{"inner_norm": false, "adamw_lr_other_params": 0.0018, "decay_fraction": 0.3}
Rows from block 5 of a small model that predicts nearness at each pixel, named by matrix and row number. Rows with one number belong to one neuron. Each number is 128 + 32 x the weight over its row's rms, rounded and kept within 0 to 255. All counts start at 0. Numbers have three digits each.
Before each neuron's rows are labels from the 100 images, of 14848, where the neuron reaches its highest value: "patch colour" is the nearest of a few named colours to the mean colour under the peak. Only what is clearly more common there than usual is listed. The data: rendered scenes of coloured solids on a plain floor. In brackets: how many of the 100.
# fc1: MLP up (model.blocks.5.mlp.fc1.weight, 320x160), inputs 80-159
# fc2: MLP down (model.blocks.5.mlp.fc2.weight, 160x320, transposed), outputs 80-159

patch colour: brown (40)
fc1.169:120144130144126131124201144093115007140121144132115189110131104118176111141089129173125148140169124117103112152073055140160127137103134112134177137108107101128140119135176114042132174064125115135136111133141146136124130168122159133180122143
fc2.169:130042157132156089110123137116124163124135122100105082118142135122056127093084084087156145138139167103212102082209167117110153101190102112120094148184136196115128103113085109161146148215120160128111160145132167149164126114123079151120112137

patch colour: brown (36)
fc1.305:140175143174217060089171148176094160087106143152122172112117082095112149144136080101116146078087102160119121148121109184128119142112161118078168128146091127168181105170126158110112133110164156141150131122164164141213128111145160114130073157
fc2.305:137137110101138164163124115114155113140132132160149172113126019103095162174159124162157196109085166126141075112143149134129126095136148171119112093128168107105088082120168131133025130126143175175135075076089098128113121121130132124085072132

patch colour: brown (46)
fc1.240:140184103133182119171091120185113135107121065156109171121103168122129080062177110144152102124123153072170152136097126076166129092110117150076119153175150140124125105082142115122165147085140091138166146107188105118149139076097176115124136176
fc2.240:136145102088131180135090079162159095174127193123117123189143142181129127137088098078111185167232121147130154174106084124157125162144155111110169145091075098107072088078148171144104156108128149122114157132141158143086090136151057135136112160

patch colour: brown (47)
fc1.135:171148129128107157092100140142150098109120149159158156124108116134147126121140162142132163125081132102120096121143150141060159045108095163156102140209087173179119123122130120104174117124131119069148126067123131070196158106152082097127095180
fc2.135:175127218143140087115081125123083130166124076177120142120047152154155059144165087062119121078132100138107132130125083124100168153162074143181105146126113129152185112154129160143121158155070161156083120157138178136180128059135078044125184130

patch colour: brown (45)
fc1.312:165159019073135169132160193128180099149128142097093095145069120094085149167170103104118113142116148186154105107127121111109134113144184123111110097177146122191119118177161131161151168075152112133128106100129139136136106150118145136081099111
fc2.312:133132179107172171127086085140141185130113108112159105043133122159093139110111138177113203174146109035105097127113169114160098144119166129111143058107143167134148106176156122136187085079128153164152124162134168113095130119132095137187086109

patch colour: brown (25)
fc1.153:095157191119150156095118136088129118121175143134107176142122193096119129104187094113136125169199184144161153148112123096157128135105079122181189102106129098088149155089119110120111153162075128139136139119135148070141076104117150105150140151
fc2.153:075109134169139110146157151154127138124094102175133123107135088151134124102079137139146185168115099118126066138066079153130094139124156162137179212141131136107137152115124180108166125107159141127115169127106100148098137064142126108127113178

patch colour: brown (26)
fc1.42:150112171100212111132112129095208153112180130113130183135162207147139119116109182157142160116162127135138199117163099079096159177149134108117201106140119128114089122136150114087141108113129149148156079112189132123155193097072080143159158141
fc2.42:081183112087147129136103129133084135106168145127181187090135100124153150111090144155136141096098126129167130132069185131107107125123155095154119185177164125148157135125059154169147119108142067148141102145121159141108151158147140138109138112

patch colour: brown (51)
fc1.94:148112124108159159138135114078112164120091104070135106153113140125150110138205093089118082179099059148146144132153128063143122115112104118122092110037087148082150127116085094080131124097131125135119145132138195185153133093116119147089152161
fc2.94:107111152132181138128111102184161115137153120129169141119146160109128158140090091147095120187100131154126129104058131132136118135142107109125082174052143099149126166219122132153194146116096186122120132141090114140151124088121188143140177131

patch colour: pink (38)
fc1.257:097131043109162126124111204119140128134176131137122120099112130116161156159137099115154123181165147080123123123127180174161147139171174154134157149177142136125088098132126136118080158136158118129134159093130120090161076170162185181162108124
fc2.257:147140195149103137154116077119072121098130141139136145132117104114130091125082100160141127087111100153135099086111088090123153092094145130160148147123082083148064146117152097143122113172079122101118185197115105115145128103119144081139172118

patch colour: brown (40)
fc1.237:184101134104101092198138129115160148090119101144074145177100112117131153191085104124138144116152153135141143070103081126103180100160120174125183097115084141085087075151124183095125153100132143183120084190067156107144119114162131173094171118
fc2.237:119062114164159129123101121178112045084184190143168084163062088153162099136134114116128094101138079124129198141149135103064116096089144109142153131096133078152118118101127154161144120138110086160121073119105191106173109146106110123147103171

patch colour: pink (38)
fc1.80:171125118089139133073174165108133151143113145176113127114106102104132067022127169164184150153111146102150167207164156116070149096100130138126082188145172177145051136132150096076080124131169163153158165160139120108110109143070095125117154136
fc2.80:081123170129143171101198115128139095120160125125085122080174125117134089148108113105149096126198123158075115095143087117150195156141117132141157138105126166138163143144185112172176096166143131166151079098217126164166080099147167136173108124

patch colour: brown (27)
fc1.69:097130126132139142123099139181129102197160111118091086060098170156118102155152134124123129113150095163087146107097184095086154103148036129102109162107182096087073157102114073130129130113084127119147071084158111132122108084082112189113160157
fc2.69:085126179139156139126080109114146118107100133109170130159185144127114048165125190111126110216174146106119067134126097121082166105095105145190115156135189140120075105170110151131108145106137133127097089146146094139122128082109109166151141109

patch colour: green (27)
fc1.206:083055143138152079123164146111118158099131132078059154150148171150099161157121063173140111161181154093139138080089201129145132108109134122134153139154123189127061122091068124150119114141101070082105123114154121176176112064084069130145087152
fc2.206:143083146157161114120109117108157102063156149101136140105145114142141142150102109197225124131128091135187075186171100132081110135060125200151184121113136074158096160164105137130110178120123122197178129156096175140125126132119114087139103128

patch colour: brown (43)
fc1.182:186129109120145086141178152135079115065138155124148131122128125189120140170163154140118147119106149164103108177136157089132141128123081168071151108150150112164187114151159147088146152128122133108122078086132114187131084114168093150148077118
fc2.182:137072071054115108138138181150170119122156067134186114162097090153146091106194112113137097159141104141128103118102175139170155131143191129150113094122149121162178159122100144161109145163110075161121182149148150096107206148140132084083143113

patch colour: brown (29)
fc1.230:119089120142160141192118134066124138130117147118120207177160147133047142163092158104082152106101094126100128134063166131157120156119082169124156137105096149162152089143072112091108135154126155138148151147128115131222124134204123083163127143
fc2.230:118134167085152150116141115151121156165133115098147126133128110133179114096180162152210091157123095148075117138226117055138148104165133173120133145169144162127119154151170122173099050159045138122088089133102149153111186176128110186108114108

patch colour: pink (36)
fc1.315:174138112131144101119141121072092143198124128159157132161080118125091135112133125146106139095119156129058128171201116141136095091152184125155109109061114095103162155034106144136097136108077103130170177128076122095112131158135058143163151120
fc2.315:080159186145119123128112107169178146092141093150122120138174138113156094142110090125154091145098099117128103132131129124130117148154128081119159177181089126149074154127154116136114169087136102174155115131119123160126069093136113145134158142

patch colour: brown (26)
fc1.133:115151145146145108094100088154148030164070069074063081108170120034103046164134131115147152120104167187133119174148151126115101150120073124175141063173134163116131103141142183176117103147120114098166139177154110123121130146163110137125139155
fc2.133:175085104123110132106126120101070154150149133138115095113078129155180137113093154129121122144123135150069086082108136147117159073095147105098137154152133153168157131154148076091166179129145083080146108129118176134111130201146126060122146117